Rows from block 8 of a small image classifier, named by matrix and row number. Rows with one number belong to one neuron. Each number is 128 + 24 x the weight over its row's rms, rounded and kept within 0 to 255. All counts start at 0.
After each neuron's rows are labels from the 100 images, of 14976, where the neuron reaches its largest size: "responds to" is what is common among them. Only what is clearly more common there than usual is listed. The data: histories of elementary cellular automata, time running down.
# u: gMLP up (value half) (model.blocks.8.mixer.u.weight, 512x512), inputs 156-207
# v: gMLP up (gate half) (model.blocks.8.mixer.v.weight, 512x512), inputs 156-207
# out: gMLP down (model.blocks.8.mixer.out.weight, 512x512, transposed), outputs 156-207

u.401 [108 135 112 151 131  95 141 168 124 130 157  98 169 140 132 125 108 133 121 130 129 130 172 172 148 133 155 138 137 150 139 111 114 155 147 132 136  89 144  90 138  90 105 136  75 120 131  60 138 114 128  98]
v.401 [110 120 110 107 158 108 139 112 145 110  69 118  97 133 104 147 136 143  98  80 122 135 176 152 119 111 150 119 116 108 136 131 154 123 101 108 122 117 144 116 112  86 133 124 122 136 146 135 122  91  96 132]
out.401 [ 85 118 114 162 128 116 155  86 144 130 103 156  78 125 114 194 148 151 148 147 106 201 139 113 136 154 113 159 150 151 162 123 168 132 138 130 171 131 145 149  77 126 142 116  98  79  70 135 114 146 103 157]
responds to: 101 turns on; 111 turns on

u.389 [149 115 129 143 138 124 118 107 126 150 105 120 114 153 162 141 122 111 136 122 132 142 144 133 127 124 125 108 176 134 108 126 118 148 123 123 147 114 128  81  79 138 126 120 109 116 125 145 118 117 148 152]
v.389 [115 132 118  95 127 130  95 166 105 123 139 128 130 132 148 120 150 124  91 144 108 116  89 131 129 201  96  85  75 131 122 100 144 121 144 135 106 116 132 124 137 148 118 120 142 129 114  76 139 130 100 129]
out.389 [183 159 127 109 130 139 137 130 117 151 154 144 137 133  92  98 126 126  94 170 140 126 139 118 136 128 123 178 184 117 157 116 114  94  72 111 130 118 124 134 134 165 151 140 109 108 142 101 186 121 108  99]
responds to: 110 turns on; 011 turns on; 111 turns on

u.208 [132 116 112 158 103 108 109 154 111 125 122 105 138 132 121 126 158 143 111  81  93 111 134 136 129 120 152 165 113 128 130 191 152 131 163 122 175 167 154  93 147 164 111 129 139 103 135 150 106 105 169 116]
v.208 [120 162 158  88 130 104 121 144  75 107 142 104 110 142 128 112 115 124 144 142 120  88 138  96 148 153 144 120 143 113 123 158 107  98 115 130  74 118 106 104 132 155 144 127 120 126 121 137 138  69 168 144]
out.208 [129 134 103 113 130 157 147 130 183 140 122 157  94  87  89 143 140 116 141  84 140 116 126 118 123 182 142 144 109 137 123 133 119 100 130 127 142 148 141 124 118  81 145 141 138 128 148  98 133 174 126 154]
responds to: 000 turns on; 001 turns on; 100 turns on; rule: rule 123

u.285 [134  98 117 116  75  88  72 112 151 162 122 114 150 134 165 113 124 159 156 121 111 135 167 135 106 160 149 129 123 148 139  90 114  97 186 172  99  67 147 107 103 107 124 149  94 136 166 111 150 133 172 119]
v.285 [ 98 139 116 178 107  84 171 152 105 132 150 147 132 136 134 151 105 121 150  77 113 158 103 145 113 153 118 148 128 154 189 133 134 144 117 136 124 168 131 138 119 136 144 139 127 132 153 144 103 128  91 133]
out.285 [134 138 107  67 133 113 113 111 109 139 128 132 115 132  84 127 114 132 113 150 169 163 122 123 144  98 169  98 115 128 102 158 111 150 121 170  96 103 143 127 125 156 158 140  88 121 110 135 155 146 136 106]
responds to: 111 turns on; 100 turns on

u.328 [125 143 133 107 144 153 135 149 117 140 151 143 133 120 149 146 116 148 147 134 146 108  98 137 161 149  97  24 117 119  79 106 112  89 122 169 131 140  94 125 174 179 159 100 126 140 147 135 127 111 119 117]
v.328 [109 143 121  86 102 117 126  62 103  98 148 134 124 183 109 157 136 116 145 144 111 102 121 116 146  93 136 177 156 149  82 184 155 102 118  91  88 150 162  89 139 138 123 146 166 149 137 110 145 116 167 127]
out.328 [114 115 148 120  92 134  95 153 132 163 160 135 126 140 136 101 121  77 118 159 127 102 104 143  89 100 160  25 100 109  86 144 114 100 137 136 172 168 153 166  96 153 150 165 153 154 101 139 127 135 124 129]
responds to: 110 turns on; 011 turns on; 010 turns on

u.431 [ 97 141 131 167 135 123 143 109  77  74  62 128 107  97 144 147 135 153 132  82  82 132 146  94 147 117 109 130 107 123 128 146 131 143 126 133 142 168 156 145 153 118 100 139 120 136 129  95 123 153 130 124]
v.431 [157 127 102  89  99 105 163  72 139 132 147 144 125 106 125 115 129 117 129 122 131 168 129 119 119  78 136  99 114 124 133 122 136 111 138 174 120  99 129 126 143 154 119 157 169 121 130  81 129  70 124 133]
out.431 [109  90 192 156 126 111 122 126 116 113 149 123 163 137 135 120 141 159 122 163 103 102 137 103 189 130 148  84 112  94 119 120 139 141 187 150 151 137 106 149 141  99 153 155 140  75 143 130  98 144 144 157]
responds to: 011 turns on; 110 turns on; 010 turns on

u.108 [112 115 100 140 140  85 151  98 133 152 139 162 143 146 115 160 145 120 153  92 173 154 118 157 125 124 121 128 128 133  93  81 145 143 154  78 125 136 132 116 111 100 143 166 123 162 126  86 141 150 119 188]
v.108 [171 142 112 117 195 138 132 139  92 131 170 139 127 130 127 134  84 103 135 154 169 152 146 106 146 147 120 102  72  96 137 120 133 135 104 141 117 146 116 134 106 138 149 164  97  84 169 142 117 140 119 124]
out.108 [145 127 161 124 110 111 123 107 153 131 122 136 134 140 150 120 131  88 124  92 168 149 125 102 134 151 139 175 135  94 160 109 113  89 179 145 138 113 146 102 135 125 152 101 158 117 136 106 100 104 128 152]
responds to: 111 turns on

u.480 [ 80 131 146 141  89 142 152 146 122 115 100 127 119 125 150  95 135 105 155 113  79 133 125 120 179 131 132  81  85 100  72 101 126 115  92 117 108 172 131 122 149 135 132 172 120 129 111 107 151 150 187 179]
v.480 [122 114 141 128 123 116 125 121 147 137 104 149 134 166 160 145 124 191 125 150 124 149 124  97 147 154 155 124 114 153  51  67 101 142 163  89 135 132 139 114 130 121 137 127  95 162 159  98 159 130 147 142]
out.480 [ 85 124 102 156 156 135 149  67 120 129 146 102 130 123  82 109 126 140 125 121 139  54 114 125  74 156 171 115 164 157 118 135 135 134 143 131 138 171 138 104 139  65 163  95 146 158 133 126 102 110 165 142]
responds to: 101 turns on; large cells; 001 turns on

u.508 [170  68 129 147 155 127 127 113 159 103 168 119 166 140 139 131 119 101 107 171 162  93 123 155 163 119 149 157 148 123  69 161 101 156 125 175 167 102 162 115 106 124 147 104 103  94 101 134 134 123 150 157]
v.508 [106 103 140  91 128 137 184 132 119 145 130 116 128  81 103 151 120 152 111 128 101  94 110 117 127 141 133 106 118 131 128 158 125 150 134 112 116 111 102 113 163 130 149 169 132 111  72 109 124 121 117  75]
out.508 [125 120 163 122  91  92  98 148 127 169 134  89 161 110 114 126 122 129 115 123 120 109 106 144 157  98  97 104 115  97 142  85 141 112 196  77 144  95 105  99 127 111 151 148 175 134 118  82 121  87 115 102]
responds to: 110 turns on; 011 turns on; 010 turns on; large cells

u.45 [147  81 125 159 154 135 117 121 148 147 166 146 123 128 152 126 100 146 124 107 118 128 144 154 170 152 136 107 129 163 154 153 150  83 100 129  97 135 127 126 145 123 110 161 132 141 202 122  97 154  99 147]
v.45 [164 148 112 110 132 105 174 145 159 135 115 122 161 114 131  73 124 121 117 133  89 128  65 104 180 108 157 102 105 149 161 129 137  93 164 118 102  74 110 138 122 151  90 166 114 115 150 112 125 105 144 135]
out.45 [116 110 107 115 162 132 107 126 119 123 135 143 126 112 116 112 159 103 151 140 125 136 157 122 182 143 109 102 118 135 156 108 126 118 167 135  94  98 103 134 151 134 167 124 114 150 116 136 134 126 145 111]
responds to: 110 turns on; 011 turns on; 111 turns on

u.173 [ 97 134 137 189 136 153 160 133  94 167  90 127 135 134 117 103  93 120 133 140 127 130  82 168 134 117 120 108  98 109 127 150 157 128 115 131 125 134 173 106 142 136 108 154 126  45 152 151 125 163 163 160]
v.173 [136 127 110 175 173 136  98 120  85 104  89 141  65 131 129 141 108 154  94 153 110 155 107 149  88 157 120 145  96 115 125 144 127 120 107 131 119  97 148 111 170 130 109 150 126  80 126 143 159 127 118  99]
out.173 [106 130 119 132 137 162 113 145 148 146 130 156 141 132 111 160 153 150 152 139 126 126  85 133 123 137 113 133  82 134 112 131 140 143 104  61 103  87 137 129 172 135 133  85 131 143 132 135 135 133 141 101]
responds to: 100 turns on; 110 turns on

u.182 [ 75  96 125 121 137 110 130 111 163 129 126  83 108 176 161 148 139 124 104  88 132 162 142 167 125  82 124 138 119 122  88 136 117 136  93 141 109  96 137  79 152  99 104 132 129  89 151 119 150 124 143 162]
v.182 [ 90  97 126 107 111 159 131 174 142 132 164 132 142 142 119 143 130 124 141  97 153 107 119 168 128 109 113 107 129 109 142  86 126 140 126 151 154 109 120 148 105 104 164  92 106 108 105 122 165 173 155 150]
out.182 [156 151 135 107 130  92 146 148 120  91  89  88 139 122 107 129  74  96 143  96  90 126 123 126 148 106 115 123 159 122 128 139 120 150 120 166 166 150 107 140  93 124 155 147 154 160 145 115  90 134  91 105]
responds to: 000 turns on; 110 turns on; rule: rule 65; rule: rule 125

u.67 [109 157 149 113  93 148  91  91 137 126 124 153 123 151 174 120 109  92 110 127 142 108  71 117 112 135 119 125 188 132  98 158 138  99 127 128 141  63 123 115 117 182 128 115 104 101 156 144 107 155  91 134]
v.67 [135 136 149 147 117 109 110 111 104 127  85 172 159 122 171 103 158 116 126 136 155 134  94 163 113 130  92 155 121 131 157 118 128 114 147 122 137 130 133 137 145 131 125 112 144 134 176 113  74 146 145  96]
out.67 [136  93 147 157 181 158 136 170 124 128 133 144 169  85 185 108 143 116 116 106 135 117 142  89 135 103 145 101 147 155 110 127  97 132 108 112 149 120 136 126 105  77 117 128 124 109 102 122 149 151 176 133]
responds to: 010 turns on; 011 turns on

u.205 [138 161 103 100 113 136 137 104 137 134 102 132 116 133 146 114 108 116 142 111 128 183 128  92 116 143 148 140 123 105 145 149  95 168 146 126 114 156 154 144 140 129 113  85 112 176 118 113 160 185 105 138]
v.205 [150 104 125 116 116 101 139 141 108 121 130 138 159 115 124 146 142 108 126 120 121  94  83  99 118 128 130 137 139 116 123 138 172 168 123 126 123 115 162 123 137 110 105 144 116 112 145 131 124 112 143 154]
out.205 [135 100 121 149 122 128 137 147 161 146 112 103 135 110 131 105 118 125 138 132 152  93 188  85 156  88 116 125 152 101 150 104 144 120 161  77 152 115 176  85 110 153 122 141 140 126 136 156 121 153 131  83]
responds to: 100 turns on; 110 turns on

u.426 [ 96 119 121 109 170 131 102 150 142  85 136 137 117 128 126 125 107 144 147  86 170 144 132 124 118  85 108 123 108 115 164 138 133 148 152 114 126 108 146 127 126 111 145 128 118 149 148 147 106 131 148 151]
v.426 [127 141  93 136 115 137 110 131 142 106 135 117 121 158  94 141 140  97 130 118 111 137 121 138  85 104 118 124 142 126 180 129 122 129 104  87 111 131 143 171  88 132 124 137 106 144 125 157 139 105 150 169]
out.426 [133 126 162 149 123 125 124 123 166 137 127  65 103 110 127  73 145 134 118 118  68 112 135 141 120  99 124 108 129 147 134 116 169  60 140 119 117 157 158 163 141 146 136 109 118 156 145 141 123 170 146 109]
responds to: 101 turns on

u.325 [124 141  98 138 136 143  91  95  84 104 129 120 109 111 130 127 135  89 145 126 146 125 136 153 147 161 108 126  90 136 141 136 134  94  94  94 153 128  90 117 149 115 126 147 112 146  80 117 107 125 136 111]
v.325 [109 141 133 125 176 152  97 134 138 133 166 117  90 103 136 166 111 106 116 127 128 140 143  79 137 137 129 130 127  88 136 105 110 114 119 136 146 146 167 175  65  92 112  83 140 132 122 106 137 125 136 156]
out.325 [112 128  89 125 151 148  72  91 110 121 166 134 148  96 137 100 142  28 127 168 136 160 120 104 124 147 141  91 128  78 142 132 148 212 132 171 115 173 126  85 121 179 151 121 131 125 128 121 140  70 100 160]
responds to: 011 turns on; 111 turns on; 001 turns on; 000 turns on

u.32 [125 133 133 103 111 126 146 117 154 115 114 179 130 109 118 145 103 118 106 132 109 127 156 123 156 107 113 119 108 142 133 163 106 109 149 139 113 111  98 156 162 105  97 137 100 108 141 116 153 103 165 165]
v.32 [165 104 110 145 106 120  88 111 132  84 167  92 158 178 106 149 124 106 107 144 107 122 125 143  91 126 142 135 155 139 133 163 130 127 127 149 112 123 158 141 121 136 115 146 144  73 141 141 150 122 127 149]
out.32 [114 132 118 115 166  99 134  98 125 101 131 138 116 130 134 121 147 109 152 145 135 108  88 141 116 108  78 126  93 122 105 153 146  80 178 112 173 132 137 159 145 122 127 133 124 173 161 107 123 110  99 105]
responds to: 100 turns on

u.280 [145 115  98 134 134 125 139 105 109 147 157 174 132 115  95 124 160 130 117 117 149 139 103 139 120 127 126 123 124  88 137 118 130  91 149 160 146 121 100 135 126 108 141 115 132 126 113 120 121 107 167 149]
v.280 [121 143 145 128 103 140 156 140 102 151 152  86 102 120 103 134 167 144 124 127 109  95 100 143 122 111 131 181 136 163 108 198 145 148 141 157 165 113 112 103  84 122 111 160 129 105 137 112 118 125 187 117]
out.280 [143 125  89 110 138 136 139 132 166 115 111 138 101 134 127 139 174 106 149 160 153 106 147 119 127 152 120 126 156 120 135 106 102 152 133 135 119 147 139  64 135 138 162 129 134 154 147 120 133 148 116 102]
responds to: large cells

u.259 [113 101 160 119 142 136  93  93  97 153 114  91 138 129 176 159 139 126 192 186 114 109 101 109 115 136 107 124 160 146 181 131  91 135 128 124 121 141 106 134 109 136 116 154 145 113  94 141 117 164  82 140]
v.259 [133  89 105 130 141 158 153 154  73 114  87 138 135 128 139 134 115 141 113 123 130 154 136 114 110 137 136  93 115  91 128 146 137 112 127 139 117 153 144 171  90  91 142 139 164 153 117 149 102 128 193 103]
out.259 [154 135 145 111  95 107 143 156 128 102 123 156 103 105  79 121 116 127 156 106 104  85 105 102 115 142  88 146 117 130 131  96 138 122 125  93 122 144 183 145 122 106 135  62 122 131 111  92 134 107 185 112]
responds to: 001 turns on; 100 turns on

u.71 [135 117 102 131  95 159 112 150 149 140 156  88 101 129 122  83 146 187 127 113 128 121 122 146 109 135 124 137 130 144 133 147 123  82 166 136 105 143 153 154 157  88 198 113 139 135 169  99 119 113 121 134]
v.71 [110 123 133 128 134 118 135 136 148 141 162  85 118 113 156 167 105  93 128 131 141 136 179 162 113 108 112 127 116 154 169 169 122 130 141 155 140 118 130 134 184 131 161 136 101 156 119 129 109 119 143 122]
out.71 [120 130 165 124 163 136 128 107 148 127 133 148 110 139 121 144 193 133 109  64 133 127 114 115  70 104 159 129 103 150  99 140 140 105 158 104 154 166 139  90 136 159 117 141 156  95  97 103 123 147 130 102]
responds to: 001 turns on; large cells

u.288 [165 113 122 159 116 150 115 192  94 132 147 172 124 102 159 114 132 132 104 158 131 158  85  99 108 110 124 131 137 128 146 147 134  59 168 136 158 129 165 130 110 130  75  90 144 105  91 127 160  94 139 119]
v.288 [131 137 129 123 205 146 136 164 143 127 115 103 178 139 126 134 156 142 137 108 108 149  96  72  99 102 167 110 125 105 150 137 160 129 134 135 166 135 149 132 127 129 142  88  96 102 103 158 119 124 161 106]
out.288 [146 118 144 105 137 107 117 111 149 151 126 141 121 143 124 158  86 170 129 127 110 111 117  99  85 122  78 122 124 147 123 127 126  93 119 111 139  95 145 140 159  94 103 113 136 115 183  73 139 104 187 166]
responds to: 001 turns on; large cells

u.150 [ 92 107 123 130 137 125 140 154 135 144 109 150 106 134 122 154 183 117 118 112 130 154 168 132 128 150 125  95 160 107 138 110 124 140 149  94  88 153  96 142 129  97 125 152 130 149  93 105 128 128 107 109]
v.150 [122 161 187 121 137 143 121 119 132 142 102 159 116  97 128 108 131 193 132 130 146  86 176 174  84  78 151 119 132 121 122 145 154 129 162  86 126 105 131 135 133 113 137 108 115 157 128 111 154 112 103 135]
out.150 [106 145 137 117  92 118 148 123 178 154  97 127 102 134 129 108 137 131 125 116 108 141 126 153 129 119 123  94 136 115 122 116  96 134 126 103 121 118 117 162 119 137  93 109 122 121 192 107 120 164 103 128]
responds to: 101 turns on; 001 turns on

u.263 [103  93 180 117 102 135 119 130 108  87 128  99 163 124 138 119 113 136 139 139 129 145 122  91  91 114 129 154 130  99 114 173 103 121 140 124 121 167 128 156 135 105 145 116 105  75 159 163  98 117 106 141]
v.263 [134 110 134 114 105 130 111 119 120 117 143 121 163 139 106 131 137 121  89 148 119 158 135 124  81 123 136 145 108 129 128 163 140 170 148 137 143 122 143 136 110 129 111  67 183 131 146 109 177 123 146 152]
out.263 [ 94  86 118 105 164 120  95 144 169 126 164 133 141 128  96 128 104  82 136 141 145  99 143 144 156 131 133  83 130  99 118 113 124 145 113 136 144 154 135 120 130 103 158  94 111 108 163 119 124 107  88  81]
responds to: 101 turns on; 110 turns on; large cells

u.212 [100 115 160 107 145 120 128  93 103 139 145 147 119 182  88 134 123 161 164 136  63  98 145 126 102 129 187 158 118 119 141 169 112 120  86 116 142 125 108 119 161 125 134 148 129  98 100 132 132 163 160 151]
v.212 [101 113 159 107 133  64 142 141 181 156 185 110 125 111  98 137 115  93 150 145 136 182 131 136 130 120 123 125 161 109 137 150 119 159  98  78 116 107 148 129  95 147 129 142 141 116 121 119 135 128 168 130]
out.212 [114  92 169 139 130 100 141  87  95 108 113 107 151 123 144 112 127 145 146 103 145 117 186 145 154  88 128  98 158 127 102 144 155 134 112  79  88 144 101 114 166  72 157 152 137 122 123 152 131 125 126 118]
responds to: 100 turns on; 110 turns on

u.247 [183  87 125 114 164 140 128  91 123  88 163 124 126 151 124 126 129 172 127 104 128 112 183 155 121  95 113  97  67 166 171  99 125 126  99 123 144 132 117 142 114 118 101 131 124 163 127 103 105 119 160 110]
v.247 [142 142 131  80 130 128 123 130 128 134 105 110 105 168 108 122 153 118 106 117 103 145 156 165 119  89 117 112  90 139 143 127 143 108  75 147 147 110 103 144 135 117 134 117 136 142 134 148  88 124 152 121]
out.247 [147 123 146 120 129 132 127 111 132  88 112 155 132 148 140  97 144 142 141 116 149 119 142 141 155 152 143 139  74 133  98 127 120 161 150 116 117 129 115 128 120 115 114 145 129  96 142 141  90 161 112 118]
responds to: 000 turns on

u.377 [138 131 163 139 135 138 140  91 106 126 120 121 149 110 175 113 119 149 115 155 123 118 159 183  89  96  91  95  85 156 111 121 124 147 103 121 112  92 123 135 130 140  72 136 165 125 121 125 167 125 180 121]
v.377 [161 109 136  67 157 123  97  91 113  97 110 101 124 122 197 117 143 139 118 153 146 146 153  78 135 126 125 156 128 117 120 119 126 152  94 129 129  92 142  97 129 125 141 133  88  90 106 123 116 148 157 139]
out.377 [ 89 112 153 125 128 122 116 127  94 125 108 117 144  99 137  77 164 143 120 128 144 141  88 127 116 150 104  49 174 136 149 114  91 116 118 158 146 138 186 110  88 152 130  90 143 115 166 106 159 179  81 139]
responds to: large cells; 000 turns on; 101 turns on

u.201 [ 97 113 132 141 103 117 170 114 147 122 118  93 115 137 155 139  71 115 133 130 139 166 124 120 126 122 139 138 153 133  99 139 105 120  98 135 151 122 146 118 117  96 148 129 145 168 119 151 154 124 107 118]
v.201 [108 126 156 135 138 149 131 102 158 166 123  92 136 127 140 121 129 148 151 133 146  96 100 128 159 115 122 114 134 129 126 112 138 109  67 131 119 176 119 131 120 101 154 127 172 102 138 186 147 146  86 156]
out.201 [ 89  89 101 129 130 170 126 100 136 108 137 172 112 122 100 128 155 136 122 151 130 117  92  80 164  78 145 103 123 170  94 123 142  96 155 130 159 106  88 153 109 120 122 108 126 145 147  89  86 159 134  91]
responds to: 110 turns on; 011 turns on; 001 turns on; large cells

u.387 [152  83 141 139 107 110 110 128  96 113  98 134  94 151 127 154 158 128 102 125 171 134  82 147 108 122 110  98 111 145 118 106 133 126  88 116  87 110 110 146 142 161 138 122  67 128 112 107 120 163 130 125]
v.387 [113 115 102 152 125 149 137  99 139 169 111  95 147 108  99 139 135 104 124 117 123 144 113 122 124 113 116 123 104 115 142 120 145 157 149 113 149 172 159 128 169 136 139 151 159 140 162 162 113 149 119 147]
out.387 [105 107 126 110 142 130 134  95 135 150 130 148 158 125 129 176 161 151 117  79 143 146 126 150 130  96 157 171 136 156  85 137 139 140 154 130 139 135 106 143 104 145 139 138 160 108 133 109 134 108 133 131]
responds to: 010 turns on; 110 turns on; 011 turns on

u.16 [146 154 130  95  93 100 103 150 138 161 119 150 113  94 115 109 151 108  90 148 116 132 165 187 137 137 118 109 132 120 148 113 139 162 127 138 130 124 140 176 163 135 153 162 164 106 156 108 151 136 149 144]
v.16 [114 126 147 138 141 145 127 110 112 128 137 120 118  88 147 150 155 142 131 160 134 134  79 125 102 103 128 166 170 152 128 163 110  92 164 133 127 150 152 123 111 125 105 118 157 155 147 144  84 177  98 102]
out.16 [151 113 124  91 154 125 103 107 138 141  95  96 164 117 106 193  94 120 149  82 168 107  68 108  89 150 127 140 116 141 111 110 141 163 132 119 117 132 102 146 158 165 129 148 103 106 117 149 186 114 182 127]
responds to: 001 turns on

u.320 [ 92  81 103 150 146 136 123 148 139 124 126  64 139 138  95  83 116 127 154 116 127 129 147 115  98 137 111 155 160 138 197  79 113  67 138 111 152 143 110 158 144 147 150 112 157 114 136 140 145 105 113 135]
v.320 [139 100 113 105  75 132 124 104 144 115 135 125 114 127 190 133 129 119 117 167 148 115 144 149 122 149 133 136 108 163 111 152 152 122 130 152 133 117 137 121  99 109 120 135 104 133  82 187  99 130 126 121]
out.320 [140 160 106 103 137 126  78 117  90 180 109 152 138  96 110 131 118  87 102  87 141 120 112 187 117 149 114 102 130 139 141 134 130 118 165  88 116  97 123  88 165 115 156 109 132 121 118 123 117 123 139 148]
responds to: 111 turns on; dense start; large cells

u.209 [139 113 129 175 165 195 190 135 108 127 104  76 140 109 132 132 130 133 115 131 118 153 141  96 107 161 118 115 129 133 101 127 140 168  97 103 134 141 192 109 110 132 143 114 172  90  79 108 126 104 168 112]
v.209 [106 121  83 157 127 141 156 147 129 155 128 122 143 135 136 160 125 119 142 118 123 133 104 127 127 102 122  80 139 138 142 145 130 108 175 138  99 134 166  94  83 117 161  92 150 105 127 117 132 111 137 119]
out.209 [159 110 162 150 126 124 105  96 115 116 132 111  90 149 121 152 151 162 135 116 137 102 135 116 110 159  88 101 159  90 117 132 130  92 160 126 145 135 109 103 152 146 155 121 181 136 150 119 137 133 152 157]
responds to: 011 turns on; 001 turns on; large cells

u.289 [134 157 131 184  96 131 149 168 120 118  48 165 163 145 166 122  90 152 139 136 102 147  96 119 117 148 121 116 149 137 137 111 143 157 150 105 124 131 161  94 132 128  89 136 103 109 105  88 147 113 117 149]
v.289 [143 174 104  98  74 130 137 120 140 125  94 143 130 107 134 159 117 140 130 137  75 133 104 116 152 125 146 169 156 151 102 139 147 142 166 121 125  97 103 144 132 156 116 140 118  99 139 127 125 118 122 109]
out.289 [174 148 120 147 150 127 142 141 132 131 169 110 124 117 103 128 125 139 166 121 119 121 133 156 121 134 151 179 151 105 109 100 110 151 120 115 137 149 110 150 125 130 157  96 122  76 127 146 107 129  88 101]
responds to: 100 turns on; 010 turns on

u.279 [141 106 115 143 121 112 135 100 153  90 103 152 120 137 115 173 110 122 168  99 115 128 165 116 126 129 112 117 136 136 119 134  93 142 130 142 161 140 133  94 147 119 166 142 112  99 148 116 144 143 113 138]
v.279 [128 149 100 117 123 138 147 104 114 141 139 153 130 122  97 134 150 109 129 134 119 147 145 107 112 122 159 151 121 124 118 126 109 149 162 160 140 132 143 118 127 162 107 172 106 101 104 154 127 131 137 146]
out.279 [109 167 123  90 107 127 150 139 130 126 140 119 104 151 110 132 100 122 135 130 121 103 151 124 101  94 123 119 125 126 114 100 142 128 153 125 133 165 110 101 107 145 141 124 104 118  81 100 134  94 133 128]
responds to: 100 turns on

u.441 [135 126 130 123 104 131 120  96 126 120 125 122 101 139 125 135 124 128 105 110 141 142 111  99 133 125 123 104 177 140  82 156 121 121 113 130 169 110 119  96 120 124 144 137 152 141 160 135 140 101 185 161]
v.441 [123  93 107 137 165  99 133 108 101 156 169 147 119 139  93 102 137 117 137  83 121 106  75 114 123 152 140 109 134 151  98 160 129 130 186 152 161 127 135 114 110 128 131 130 140 124 133 126 120 119 104 125]
out.441 [129 124 109 132 142 148 152 102  71  99 162 151 128 141 118  94  77 153 157 128 119 162 167  66 196 122 129 127 118 123 111 153 123 127  51 112 120 137 107 105 117 138 128 130 125  95 150 158 119 127 169  77]
responds to: 010 turns on

u.198 [159 130 155 109 120 103 108 138 124 154 150 137  94 128 128 108 176 117  91 143  84 154 120 133 183 136 134 105 148 124 117 137  96 121 131 100  63 138  81 141 114 135 163 192 110 156 124 138 154  84 123 108]
v.198 [144 147 150 110 157  96 120 137 173 155 113 168  98 105  65 123 129 105 150 157 153 150 158 129 150 154  80  91 156 127  93 140 129 158 151 155 127 114 162 123 124 156 146 112 160 131 121 148 135 123 147 108]
out.198 [173 162 107 138 120 187 112 106 156 133 148 109  85 104 135 129 128 178 177 128 151  89 133 122 101 144 118 129 157 124  80 148 157 153 136 128 125 155 125 149 130 141 117  99 107 148 148  80 158  97 158 131]
responds to: 001 turns on; rule: rule 58

u.50 [166 109 118 107 128  91 157 124 160 134  97 148 147 117  50 123 148 164 124 151  79 131 146 102 104 119 120 167  89 122 173 143 122 133 107 131 153 122 124 129 145 122 146 101 146 103 134  90  90 139 154  90]
v.50 [100 123 135 108 125  91 101 111 131  96 100 149 151 126 149 187  80  66 145 162  99 117 118 115 128 142 124 166  91 131 119 135  82 132 137 120 188 150 131 137  92 152 121 113 114 121 134  84 142 131 120 134]
out.50 [ 93 176 188 134 137 140 159 162 168 103 139 125 143  93  68 129 124 163 163 115 144 125 124 154 134 118 152 131 135 116  90 115 112 114 179 145 112  82 160 158 126 155 126 144 149 132 111 147  91  97 150 120]
responds to: 001 turns on

u.476 [136 102 135  97 142 138 125 140 107  82  81 149 133 134 133 138 147 111  98 143 170 124 122 147 167 121 126  93 121 118 113 134 144 154 136 133 106 146  91 124 128  98 109 129  95 158 153  89 160 155 146 155]
v.476 [135 120 132 133 149 157 142 125 140  80 115 116  78 132 161 144 130 130 165 144 127 136 150 112 106 132 109 150 128  93  97 142 129 121 122 124 165 126 146 173  99 140 142 119  92 124 170  86 104 117  96 115]
out.476 [132 142 118 126 182 173 154 136  69 135 121 166  96 110 123 121 117 121 127 163 119 118 149 161 145 128 126 189 136 147 114 147 132 153 150 137 131 150 137 116  97 158 127 128 152 120 128 162  69 125  98 158]
responds to: 011 turns on; 001 turns on; 111 turns on

u.383 [116 120  99 131  91  70 134 156 167 113 124 109 152 137 123 163 100  78  99  92 117 111 172 141 141 122 153 104 124 135 166 163 171 109 179 128 119  91 130 142 173 146 133 159 144 117 115 114 111 140 127 110]
v.383 [129 122 136 122 124  98 145 137 117 175 141 126 128 148 116 144 110 144 102 143 152 100 113 111 106 142 130  99 174 176 116 144 107 108 162 132 179 104 158 114 146 120 104 120 144 149 119 123 145 146 123  99]
out.383 [178 146 126 100 116 127 120  76 107 116 120 117 123  91  77 118 157 122 111 107 169 182 135 144 148 169  88 148 162 104 139 130 133 165 162 152 140 106 160 123 139 151 148  90 153 165 138 168 140 139  69 187]
responds to: 011 turns on; 001 turns on; rule: rule 74